config.yaml
rotation_deg: 10
residual_init: "none"
one_sided: false
warmup_steps: 260
Rows from block 4 of the encoder of a small masked image model, named by matrix and row number. Rows with one number belong to one neuron. Each number is 128 + 24 x the weight over its row's rms, rounded and kept within 0 to 255. All counts start at 0. Numbers have three digits each.
After each neuron's rows are labels from the 100 images, of 14848, where the neuron reaches its highest value: "top examples" is what is common among them; "peak on" is the class under the peak. Only what is clearly more common there than usual is listed. The data: drawn branching plants.
# fc1: MLP up (encoder.blocks.4.mlp.fc1.weight, 640x160), inputs 0-159
# fc2: MLP down (encoder.blocks.4.mlp.fc2.weight, 160x640, transposed), outputs 0-159

fc1.267:164120127125138111126120123174146120113104124148071145103128121144133147155139153119156159111099128134136124155113104138115169110143099118155099128151085118114099140121064123109155159128136174174142111152168110098098126135100176130127121164139136107116139129118094124153150095151088134124132104169127138178072133127089141138132161170146163141071117132120180120121132107109125155149099126167143125153163150143138128123121111087135129177107155177111153152100108156131105120120136109
fc2.267:128140158116150153137123149110113116145193121116126126140141149152166149141107135109103104153135128132126129150167150122121084135146180169122166128068176147150127113126182089142156101131123115092155104139122152121131117092133118082119134104135129163167135143135143118142130114098136129118111188110122129135147138124135167128121087091131084131146151122132082118131130113132170106077137114106102131103097133125106110176121165144099150090124096104156100109149174109102135102139103176
top examples: wide; bare
peak on: foliage

fc1.225:155133143106108104134129135131152168143084136169161101122147130125153116120112115151112145110106072111109139136162143127207149126100134136127113088111146141082172126120135115100104111117144095108133115093146137100138109131120102117112136118109157093114089112143124132075110086117112146139126149159137128138105130132114108123155108169141139176098142101152183104106116134169120118142132068135105115106154133123133151140080112129099119180112172128130092116112163170122118079136163134
fc2.225:121117120153141141197146110101117179122105102067107133098148132140149106072158150116158119157177140111110109112137118114086104116117108133133128148136128167133115156097143158125111144083107143147105079122143135110157130104111130140086136113122146168116104148170120134161118094151105087135126086165117124114129145120107161128119137071128139082196117141136156114135147141105125088088158138106133114135146144121150120085136157126143153136099130110130173155136124137158105136097135125
top examples: green leaves; leaning right
peak on: wood

fc1.471:142138101109176119160134138097126126116182126124125179138082166172134113152085113133129121149129116128151116086139123135117111125113167109126143141127110104121115095092185152144132119100149118114146135106157158116123129132129074084147124135106090130139121141102176124096145153109103121125104158121128160092126124147157142152100098087134053082139114083162114157151144130157158142145097152104129121152128118177152147133127112102124163089164128105127088147132100121119132121154136123
fc2.471:129175136138139143106092080127144126132164137155153088108129121137109140148120108132121152115124121116117139110134078179161117140137111081134138125148131095135143089101109108117137156190173099139097182139102112141149107127162143135151114121085147094126123137123055147150106147151128133125147119116126087133102149113114125133123108163124135113105115145081094139144129128145103152144110101131125156120135109122123106158094107113152073147198167129144158187142128113151105154096121143
top examples: white flowers
peak on: foliage

fc1.151:119105106145129095129132108086142108119111130155148141141112094108141138112105160089131106132110113146129098116117163105084088105141184115108136141113147110149104164169146143144149106107109103128133129128140126127133142094124124143153102115163078120195156098110152113146114142185140123129113113129140167156147145122109125164087140173137101145162101119144184200122153136107112106112106138133148131178133143141158110130064123140092140152125123143086134112118136140113149127172096131
fc2.151:121101156115142130151160135121126098145153137114144096123130146134109109121134127151149131173099111075160142127121155109132153133113138127185138156106153115095121106139108125136116121131105122110124120125154169124100163108097134105113122135096130140149110153126122179150132136157178108140164156159124176103099094123164223119181096083142150126147142117134085135141080085103126136140094115114120096099105130116113110095148161133129120092105094097099133127134093129143136123098144105
top examples: narrow
peak on: wood

fc1.77:128120123155122143087124144131176143132129094180116150143127087133118107140100128172139094066096116109099172128109134100161089125172144055135133114144159100100135116092154137127151121120124125138132082148147096161160151113120165173131080135135171121131134124125116094096135140129113107130145117183090122099176121101101143174130091112161157141101137127127158176099142111164101108115168108135119102122151106111121149119141102153129104126153141149127133128141133127128142135144131126
fc2.77:102126150117155112176111118123111106100112153103128111127161162091141148149139132092146143141171167122126086089154125130138125140095132150143118113155119125187097145139106121110108115091130142116120151142084145091141061108110136128142124126132083137167122139125130131165100110119167149107131144114128137151109127114181088095127167152071145109137131120135092120102103117098148112149121156148125113134150155105115079133136117139147134125129176104112190151105128158156133061109122144
top examples: green leaves
peak on: wood

fc1.78:135145134086106109127132120128137154131148127116111135093166118178123100156091137108109116133150123148120134113148089140116109122083158107109101166089109118145132110128136107116152124130128120190144115115143101153102115125128138114145159155146121139121148132099158173126146148110098178166081100158140099149111103123129147144114130147150062170114130128124124127134190100132129173126143152125135138132108115131114122128139094101103092156142087136168096102129165130071160161114087187
fc2.78:138110153147157118135094154168149089132116141145188120120103125083166136162172107131158116116101128153113132121120110138116136139111102122153177145146107156165117102116123161139133117120180126135098129151101162119122107100145125111144123080067140066115132138100094132146101131101126138129174100071107122150128179088144161132140118131147142103151073078140157086125074127143147121131105115118128123100143121117120134141140108120152136158124142131139138155130124137117129163140148076
top examples: white flowers; wide
peak on: foliage

fc1.186:075128105116127134137143142173183151121092143149140129105085159136144123152120139099121126162104148111098133064102130170075155168095119109144138129120086144141122095130124098125117105135110144162170140129161147107106114169102126100098129143119126119112103132128120138124159126161116112168130166120106149106136145108083111158125113156163123086103145115127121111101140159146151121082108139137122132179134119148110131194100125145123137178155132106122168105170110121112147118116096147
fc2.186:092139143116145152149100127116119148088099127127118116143135119135139158126126154116127154102136161130131121169129063138146158127137170136132115120064152125093115120140122122190118150133133100130099074132112114111119123091156135148147134118093150122133109172102117171160118100121090149121176110156157081157103120131154153098133140118096091146135139158130130168124092152162140135118136120135104162163096120098144105109167131090115127151085143146166119120109157072158117123106100096
top examples: wide; green leaves
peak on: foliage

fc1.169:111105141138124133058153092127111144151110112135107116179156110094105093119156129146110125097168130160112133113173137122154150080127171102117159139140155129144130132160126089125120133131139092149141117122107133115103106136166141115139126129130083142178094113153115136114095137113138122148117140147068106139146136109133192155120115136061135097126127104153127131120142155094145145145100111176084095100118102138094126130145157114155101102117157147125138129163106132134069131124123087
fc2.169:128136143108158160162158165118136130118138154128158123104076149148149166144107113102163104132111130104127142121137131106121127167115090139126127141167138131132132114107130171107169130115118162083088162146139100131131135166104098092120136116136145111096142114109177168161121179148122143125113093114172176132137117139132061116143161116176127116146089120091084151116114111133107149134123146086125121109132178090133126150126100131122106158137127137145164164141116102105166158116132176
top examples: white flowers; night
peak on: foliage

fc1.153:088124127108138170089104170122133125109158129144148160112118135111116123134142105133179141106117165131120143144155085144120164143148188109145138168121097150084117144146148127108135127137129091166081127084121139100160088140123116129106088124116119126150151080088083137074109132139145100126111126137153136170134097131130140101122078171147112165087112136155102100147143126158159150132162153133164149127118111135126157109142078097083128103147103118139104102108101121125139113136127140
fc2.153:122082129136149165160135110097118110157138120139125081148136112161137153115145140087118156174145129137133103129087148122167097134191106156119112112138137123138091150118094127133124143127152152092137141126107089128088116136164175130102092087134109107112119146148137124168121115095112146059167124131107135112109135131135117109102150092093133106189148118147158164143137101167120130096099119107101083095139080116095109114131160166160149133128119152110138136135149120131102127138096109
top examples: two-way forks; autumn leaves; wide
peak on: foliage

fc1.60:091117177149121142164133159156068132131147104098140099102156108125156157144117130145142141122106157124140136156165148129105127156096123155148148158112113129114142154121151145128111113125135144114108110131178086103128145133091121120132143114104124138088155127147108154116100120098112158096111164106147130144117146137126108118127134103097084147151088107127106069138138089094150105087124111133121080188120142126114091116134122113112081130151125134104145123157200131126185160122117082
fc2.60:153152087162110177124093159139128125124094149108087183148140126089156137113147171138117096120149113132119113086097115112124113145158126113104141086130131134101123112131089111138127117150084113111161148150115131133116100140100143138092164103180088142105121177158161148121150094117123116110113138113104079140117139142107127135167084111092133169137177109098111100136105129146115116125168188131137101094128148106094135151137150148165167113158106135157107147114138123140139124152121136
top examples: two-way forks; thick trunk
peak on: wood

fc1.595:067147169148137136125139135134106195158143163132112108154120112137162121142097127118124128120177111091105134147144148135143109134142142122160133111136117162141109158073127142143160146163124124088069102126163113094109122146123129129112135109142129159086150138114104155100142148105112163111097145122177149109170110127099126120162118144091125125127194115110148134140117158156148157154129104145135155148092100083123134084124131141139145152133152142132118128151161146111115171176082104
fc2.595:134131124132146143128108060104115123116124126149146081110111132122147132160116112104174132102176118135158145115145102139156100127151147120147138141137113100120135107130113137172139128133142119125117150133133142131191161182100158129135077148122144125141145141147108159136172129113114102106153110052141086136142135108116120108090142159106158106107095120109149134107081074120147086135160112107152107151125102167175148135107082081117103146156123142123147109162134125111136105158158140
top examples: wide; leaning left
peak on: wood

fc1.482:146126145104167137106107097121096103126109155157149126100109140175173116155119100145179143114117114112150104130100089109105113089157141161162189121113093092129107139126118114131127135094104115096116143145134129117133128153151141153117109171149153096102139112104145110118145075124079124099081151114158156112134144121093117112143105142142126143128140140092127160105175108123095110140122109128103117138092167139133183130090124165085117140173113139143157130111157142102110115145164095
fc2.482:106140131116144126138142107089128150139143109141161105151133139137139109123081112120128156168069135103118112094103112142103159108136148100109135104128105117137080154120103152132148122109084084126127093114138142107125179148088125123135120108144137112123106106098133115133177098156137146152113089150151139164176154131051154105134150081116158109125150136162161118088163096130152118121104143138089168167156121110120136129146170118155094151108144151110123132097125123123096107140159166
top examples: green leaves; night
peak on: foliage

fc1.361:111125111122134178147108137134084111142150222148142110139148103141110112121120152105134109089101101142113132078141138113127148145130156114109161147157138106169136116107110147122137119130099099083134160106156120091143130147145146118115092168152134131129127154149121107127126177194107122127103109132152150132156105157148157154115137111116153112136126144163142204100110161125095153119118144124172106133123118091115128168169090122130148074150151152122148152141109119103122117124112138
fc2.361:111125168128109130142116141159123113121115123125167171147136163099101107152183134163121099106119123094103130113086145142110120109113096121090144149129111128115105063113134128110130187131127101126147123146116124132141142103086113163101114142079120149162105102135161132127127134154197152114121118132137148141104162094095144145156116154153084122074093178118134136132106140118115135143131107103166141169151116165148152086131159166118106147115133134073121152132117145139146116140144085
top examples: narrow; pink blossoms; white flowers
peak on: foliage

fc1.615:129137158105096131164128143136159129146150161183193128090170106112130137107073164101169124154109119129062121110131159099143135103147134134121141121121089107135143115128140126149135109086112117180152108079107176121150159150118086116130118110127109135140136153122110124149100098133145132135121091091140118119144166093132080128085131151129128120179121101107144134110144144154163148142171126134189134144138118150136148097132145140167124159115131150124117141120132180138143121128105102
fc2.615:135102094116131122093131107132099133106120146099092153140121125113119133124140116161135084156162139065156114133152133101084134169108120103155189161105123107117124177134126134153089136127097158072096145181138129121141141153121063158122148132150127088117149127132114136117144124102144140150127144150155132123127137175129154154167115095083152153108134119130111127193132166109113137104115164119102098151115117125118092121138152115118151101118123163159118145116163098113141130124183111
top examples: wide; bare
peak on: wood

fc1.433:167184145125160122123111125112137171109100123129069132158122128127123089102137149119117117153092142138107174146129156116106152080153114110112089133125127123149110165088130119161123122084150151111131093112106139108149108109107111122108118069093159142124166068129144119187121141099132115115123133159134130090144120117133133159123141165107124141176128128138130057097148113162154115155157109120147173106182171126097139105121133115119129143164160124137116155129121129125108136140141141
fc2.433:108108128114058137123154146136102139127167120164138102083105122124091154177114111143179102136113138113155104074123150124163146165083127156137118123128125146128129135152124141158163138146093139137127163143164117162108124129136143109116161143172100120114082109136110085117142115118134171110143119092146148175107100149134130121131146156137135117116122160134130164143100146115100178083139120097117107105114128083144149144164102116140109134117108097082095169159136119167125108118101158
top examples: white flowers; night
peak on: foliage

fc1.596:154148160150082157149173111148104158124128111118101099115126142103178133172168136159148113127121149163093088134147145137152148160134127128102115136135165145094116149107113109111112125126111140118135137129112139108127112128142151123143141125111103160076117139122123164110098104092141145111144158076124119123135148139158117091148118097122128196135179083104166132157105138163127135122161076146131117125186115129107129141129139125117071116119151145072110152101093097097159117139130105
fc2.596:104176106102144128124101128097161094135156139132102131205103104128116130075151091103106146129118145132084150135184124153098132123111116113136152147078120135139142123174137142111122157138144115104110115146139112135127103122152132127174143172114126131131165141091075147134120128154112139166125100120113121130118058143141066151104128149117105104161148154120121102099138141098145141147089193149124146140121130127156122121124141145163108135107119102131135144153141169151114092096141105
top examples: two-way forks; night
peak on: wood

fc1.252:131116117113114139124107156147121111156117074102098118107108100096101122118141125062151153137127146137121158158146139115112129155110155112118111130148149081130137129119124111130109134133162129106116139093114153147110148130138115122058206147146132112127112111092111101117119140137159148119150045123093138111099106144136105187095156145136133129128142150115093125124140155151125137105138127149140169114155136116141153147152117133129171087124161142170111116121096156089077123179131097
fc2.252:103128109137145138158167140123117158156116169145174157101112126148135148167156101162113077133125077109100102109124103149113113112136106113118128138142081138121093100158151105146148131154088126107094165127080083141142138123108141115162061151132117137112140165085118136127114134108126098153148173126161115136126085118117157132138100107131141100134114165144114136114120123110115131135097153129112100078101114123156123144107152121127163140153110120123142158181123127138188167129134182
top examples: autumn leaves
peak on: foliage

fc1.544:095106082132110113131175162134143141135158168158132160182153115105113087137113171084104121089115134154100173136113163107110144152165147140138123130133117138158104161135159157137134128124127129122154091139145128172159113102108091150067140093126141120149108159128125113116093111122114131157083142116136145127096126111134168095144093146156137147148155147158136158141147111117131116122118142177147158170108146125136077124151100112134105102130125123120060138118150104130104129172104132
fc2.544:154163120125158110121127104160171150119099128145141150068119136145098149116165141125163134145151121170112111095157153174107128125119134141146139107112094114076146118108160142103127118129105172115128163112091148122122144107110153153102174156170122123097079117144089129161070166149141110150101132127157142097132161109113134114130140174138097122103146123103125128104144135098111166144153121091119151112107169155170139110080120147093142128115118097121166140143098154097100117135125135
top examples: narrow
peak on: wood

fc1.502:109147108118183152200080139116155154136107157099115124089108142149122141137135099154158108159168132108147104083137156131121133170109139138134120127108119143146141109129171155101091132171098113107147143098091138121115130097086119112087152128118089102119140129127116106121118119099072132129147123084168131131117172137109174124134150125118065106131158142161142110130148116086126122099115138150123100110163162141108130140124151137137127114107111090163094159115077126154127135158131126
fc2.502:168127142132106107099126092160084119100115116128150152154138118115141091152145142116088108124086120151148136191115121122124141115162152153109137116087117156101152155131118093192121119121138186165087109105151119175143135129127093149105116146121207131139122110119112140137139115125143116148129104155079144100135106093142120136141104161121123134149160125164084108099126135136111159126156123127115118169108114186126141123123078107148120104112107158113128098097175141097122118126116136
top examples: night; white flowers; wide
peak on: foliage

fc1.618:099075124127123151138145133134087101102136157154099097163129156097106125097139116138144167121109122158142119118108148129171132122119107145157125139150126101173101159091095102170149114086135148121141129143148117121118112122109165118091134171143132089102124163151104100157166082144095165169115098114087123163144110115097127125133103161161160124108143104115112155144159131137152149120167154147159129162138157134096114158135132138112157137088119137111117183114143136107086154128179139
fc2.618:136131158126126146118132112137118113115082164152108142136118150101158143144160155134117110103112066092162093131106144140135133112138175135123167155128120162122134084073090138120122171146135149076152121131102140147111099139121114111171153090138138153105150136125128198143103143124136121089135154099136118167106130115128099099168130118145150160111126101118168082090116131099129127099123125113135117145107104132173125109134131124097164099146178098152132102101167151119102148158095145
top examples: bare; narrow
peak on: wood

fc1.425:106131113118144096114149157107175139100097139138108147148094138156111129117123120106124116142103130131153150150128103135128149156149122162104153083140172132170122166085155177147176126152099172126078133137175105147137140140158170132092132186120103145128078136099114096113146106132099129173114085126134122142117158106143124144118148060106120153137121108128143139147173123136121107165122095169113141158084103158157129146132151152134109107108095112106099105120123129146116121151121124
fc2.425:147135177118151133149151109157091161160117122057118087092133105065099119145140139126124152125130092087149142140095131107092126096130151112121142154120138114087114132132071110113107146146146147104164075104098137085117111106130113137120106147117171145111153119108136144116151113119134119159152123117126137102118165129153129117132123172147155120170107199095096150095108133114142122106124126144133124169149176144138099142097148161142100119156114103136150164138113117139152155124120109
top examples: green leaves; night
peak on: foliage

fc1.138:068129141111072160106114124134096120126138138136104130135145111105127136180144086107132150177119152099075152086141170143093156174117150136145114127115135147121150155140115154157095128125100123126126140124109114150126113144130118123143127144138136096141098102100120118114150130135131172149131133159135135119154107123142133111133124174166085088113156136120138160129176182109117162113116120098073115146102090128098115141158091129133144133115187135161090117115166096146122108118079097
fc2.138:091099121110111136133115088128121160107114079107134131098089146166109143118113122125162134134107126147109141105142144137106140115122136110163089077151163102118118118142144140117096111123146121124119144173137085166116150114163161127180174137152131083117129145151124116103125088123119117141127133102140106126054181160166152123150135111076129115100175113092127147138141136120091121161167148135133131126115158145129119085104112101131163143157144125109131153124167147159120067157146129
top examples: narrow
peak on: wood

fc1.279:083152142120109128141106106144126131099124177189148156145136129155159132110145180145092119118142109134116147211108132146155144091112104140146112111127183134149167174137129108122138105155150107140168115118119163080113138145092113155125128121134114137093117124096133129137112138137090112066125107112106111100136134150124152142129093175117139143119132150115118139097077107134138145170152114114126116162157107153123134149111137101160143140101112134163109092085090111132092150129095117
fc2.279:115163130144162172093126128129141101152088144123084124108131093126162100138117117159139158096092096123147156123145097125129115144132151143120145123113106182136143106128138101121157109157122117125127162133117144124088113128129100126131064135122089152108137100157167177087141169141143165115150152111138131124137108106142152125141168139145104084085133142097185142174146116131122153183132158150156135163105149132118118140117118119112089120160125145131160130170090085088145156133132150
top examples: wide
peak on: ground

fc1.413:145102143110125091106152133108102113145138158106177153115123096135120113131129121106182141159099127131125128095153133110090136127114163113071139129105124143143106116107103140107144140125138155133149136165159168129120072133138127101146126143126146135113121107151128108134131131153117169124133090116153121168111146129190136100174123181118166162112136126124169093136132120175136109132137111141123125151171144067171096096106133118145087111136179171088104089120139163129154108136098128
fc2.413:117144118103161099137155106108106148117079147117131129164133138048134150156111100162098143124123122111147174144129159149138118104139098095114148115125139133134138108113163159094109145100101145118129122112121132182114140128110101109110115107145079092173126131175140117108114140128116111151141105108140124102146142094105145167110152178142121085102113115111149170142114112163102117136171148109161138081178144170108095157164144154139123147122102143167119143126117102137097111088134136
top examples: white flowers; narrow
peak on: wood

fc1.589:139151127163125098133147186095143140158122114107125079155145122138119151116149136122168079124103082153136177120114119141153112123141161147137084158127138135164173117105119132143137145168183128123157173102122118092107130130133170147115115165133149163098156112109152162063165105146152126157140126124118098143154119137128125150127081105083159102123088116130138098115143120125163129132146099125136133102126127132087173123106092115131111163105150134105148141179112117119101139148138137
fc2.589:105109108123111151123099090090111108131137126143087134156111136137172108088112176127102152125167182113076126124143132123085150114127091077146135119126130115120117143162167109152121124108103137122121151144124173149125109122097122119176120085153117127119123130109146148199112135104141103126121131152115154131162119131179117129131132159122120175142123106134131178135117154135166121146133153178132128091114113119138057113160155136143142080155121140123088138089149128105157090134134141
top examples: autumn leaves; wide
peak on: foliage

fc1.195:157174095118159112161137152102069094147121127139166155144167120099140121142132158097105126119141137119094080123089134122148147126115155103102137155122093098137065154091138056114141134104153143140115153135120137128124159135132154129144115158129178119096144128126135131139145158125158091153073135136121148139143082112140157159110122136109160172149094125135110112108115108133130087131086125158129135152163097150118139089114182123160096147123119128103132149115118111148159150118137156
fc2.195:083067153131092153088134106091183149156138133127105112106122144144085118083115124160107116128073128110103148115148163146136113147151100140143134112151175161152183114142131172136101092103110111125111118119136153155119100141150124124108122098164068120122137119134097122136113134127139140109166094172149179121148130158138147158144123134139118119105128119136179151160130122140082128104130133116114117087103143094099149139163087137136152108142121088133129091106139158121110107146135109
top examples: two-way forks; night; wide; foliage: autumn leaves
peak on: foliage

fc1.632:128142133133078122129123150107087124123140156158109108166124102148082145123136121155175138127119131145133106114137120154107156133105100089117110152077173115162121147179141102125157167124113159114113139078183106148140110138081110135100169147111117138108110120135107167143170124113149166122113131174073135114129092142139150106143159125190144122132104151175130137101130119083148150131128134119115172112135110165118135118108129093098087110137110150092123152121155103122150152129135150
fc2.632:150164134146157119139111139153136160092083163148177151148104169093163112139098085111097153086145139148143121122124112187088089132142193109134125104125147131115140138095105175078116098103136126143165159149148137113119159147110112098126138111133065130134113163095124163098085138147102155113133124117088160151142151150111126132094141140090091101115149112153136119135123132150100138108143109112148097133099164103149130142113134157123120162116152128131133146140140099135151144105113121
top examples: autumn leaves; three-way forks
peak on: foliage

fc1.227:135138095137060151140081131121104172168129134111153128165158098136118112162107137142146118112110110113106151082131133118155138155153136114145178108181125092156082123108078119148119124095132155132159138110123105130105108163121156132124116087111132107118109121116126150080137119100136131133112136147099129117122121119103134132127166124127179086106145167125146137169113135113098118178117125127191180162163118127119092138135147140166137126123133170085105121119110137107102098148152102
fc2.227:166100174115141126112131124098154085116107063125154121127129104159179111143132125152134112136127125130154107134169155129142102129115124131175112173116134073097150150115118118108154112137154140108095141145133118086095147065145148118127153130138126128120146095108111115171112169172144094117146129095123164162125138151155130113110131119168115147140116089143180128128134124102163129110105100127078102107137085106118157118134137146123148113129101094179079133124116132140164160092116124
top examples: narrow
peak on: wood; foliage

fc1.113:095104166163105137123132131132128144145154084095153088131100093152114094075109113129155169116132120112109083142153095099121122178109162113123126150122103135182138107081178107137156119152089141093132138088144146169132130166120103148149090165114104146136157111141131097113119127126156143134111125120136136184113125113099147143115141099145107119134075125125109149090134107153095091123130164085131112118152148109120157154133122121132149146153111099100171113147164134130119126151163113
fc2.113:157138086107109097117150136142108126146125155158128140125112144096094150115130150101097131121134138147084139113102144105127138116169124076133157106134148117105103127117088119124083116109145160165103155178092106139095119095170085125137161074152116149136115135116148101114176144103099098130132111139152129118166130154137103142124137119147138163138163115096090136183152122122090128134118092155121113102130121142103116127133140168108119099114192128149119154147081115156162097144147174
top examples: two-way forks; red berries
peak on: foliage

fc1.354:137120175113150124161153119140139117112113113177084153096121121100124150125121168167141120138150148138134106115130131081125119112136130133116091118074155116165153147120168108175131107166150087135170165121040141147097122140115163076142135110111121119080142138109113141094127118129142170107155164085143103147111162108125136108158101118166135131131117142159134116132141119143139084134079155096126118134135084140153141146111134139114139117099157106150133112112116131131163160141108160
fc2.354:125113118138105098115067073168128163128122139129157155125114086147075122082114100100136127158107137160138158140126133136128127124110121138122144147145096143149095118146116121130129153125125161166128137116158101111148108123147127172132097136131163126136136131180133078148144132097145090135111099128078153142114155129143105124117159186123128175113120129164097118097123130147136124134185105140175157149102192144104138080121110094096102125132148138108136107106128123099086123142156105
top examples: wide; pink blossoms
peak on: foliage; wood

fc1.478:090115131108115138192121111126110133107145135121098130142121150135158065167148154127109114167107117112140147152119143095102137141154153091158091140149158162141109175115104083125148110102108135180114098100118125116110152122099123122114109109130112145159121122121106085169065134137145136110101128127091159140126120123109103115112107096156124137176121106135176117157127120152141150107090166166112116164202140136117117140107161104118147102133117119115139106087128149112146108095145142
fc2.478:134108131138143172144171169145122150127089110081127093135128147144119149121140123142144116090130149108116124126158103158141133136119156128156131120112166156107139105139131108118124139122127125126095113165109101117135125125124137149152154182144117132159139179148116177108171114153096129126099153144095093112110108165099143149165146144138133176120092120100098112118152100151152152072118104137109127127128116137142106156110134116143060145149034145144144127161129113110143157104084095
top examples: bare
peak on: wood

fc1.473:122154109098153142132129162105124107131116126149082165142113062143099139173091118149097135135121145093157159140111133129157173125104129147133160079107135138178168106142158104135142110125125127113150130102074110164053111141158127150091164091141177147105141117116113116131133142098132185157111166144104127139134101137090081131137146127156126124137139123144126134138147119119107165115114124140118164141131115137169127130116132120112125105104132115110099122153104132124091119080088170
fc2.473:164141190110186147135138136127128092153126136093134123122124143107141147090138173120133146122125121174119141122080173114165168119133139134092111085109088144163137123150130088097092142180129126098163147120125085110130123111103132130088102112148100145121106121131102123094140193127119104087141142116100147133111161132169105136090126099142105148149116136114152121113134128110126127093118161129127117142108099123180142121153169157166106105167102139142132149108160145133151109145110093
top examples: two-way forks; wide
peak on: wood

fc1.150:139113122105113068128111115114111110123132089117109162114174130120132163135113124142183141142139104104140081132129125118123157139123154127121105153105124101120122095103108136161143138101119140145119147101144083125127125153108138124129119073194105124097113161135126151097088114108121127124150160107108123137148139177126144148112117201149182126157145072110130130148127114130109103150133095102150145161159102140105119115078130151124122115112113147115050123112188156127124105130150121
fc2.150:118135114143092156136166149091122135153129156139079118181161132161108115106129138166103067153144148149099125135150125137154099087123107157143140134117136108083129147131142083127127148138088103122123104126101117122160186101134121157135147158092130160154117147137112077134152094131151131159117129159137105112119128138106133114130072070138092155163134148153146141110098150122125139137095137140133131158151132150120131158143140101171118127117102128169132080102093080136172107113147130
top examples: bare; night; leaning left
peak on: wood

fc1.166:129109122180114129144152095086088136083136111154152103172114134138140148100131139126142106140126099086120121128115141121141118159176140096170147127177164106122151106105111169126151083158115102116137144121120158147105155127087090153132113146094122129146088149151133172140150168174117140120132114132123150160120126109143144146144112103143141077120213093145118143140097123139124148109181122111108116102123125118098102140099138123163132113177144139126134085147110106114137109093128111
fc2.166:118149134128116154129144178116143124129131119106106164071125136154101086135123133113101116152141135120126119127152153121095154112103127149134152159116090140178114108176148072130134119164100156162139174144119128133125133121156131093154112125091111138101163097103128116151127111183129131123149119186128175137086152102136132122102136137132115157102103154120128074139152105122153168136084117167103114152087132127138174153174095074111106152137125107119119135118164141111125161104127141
top examples: narrow
peak on: wood; foliage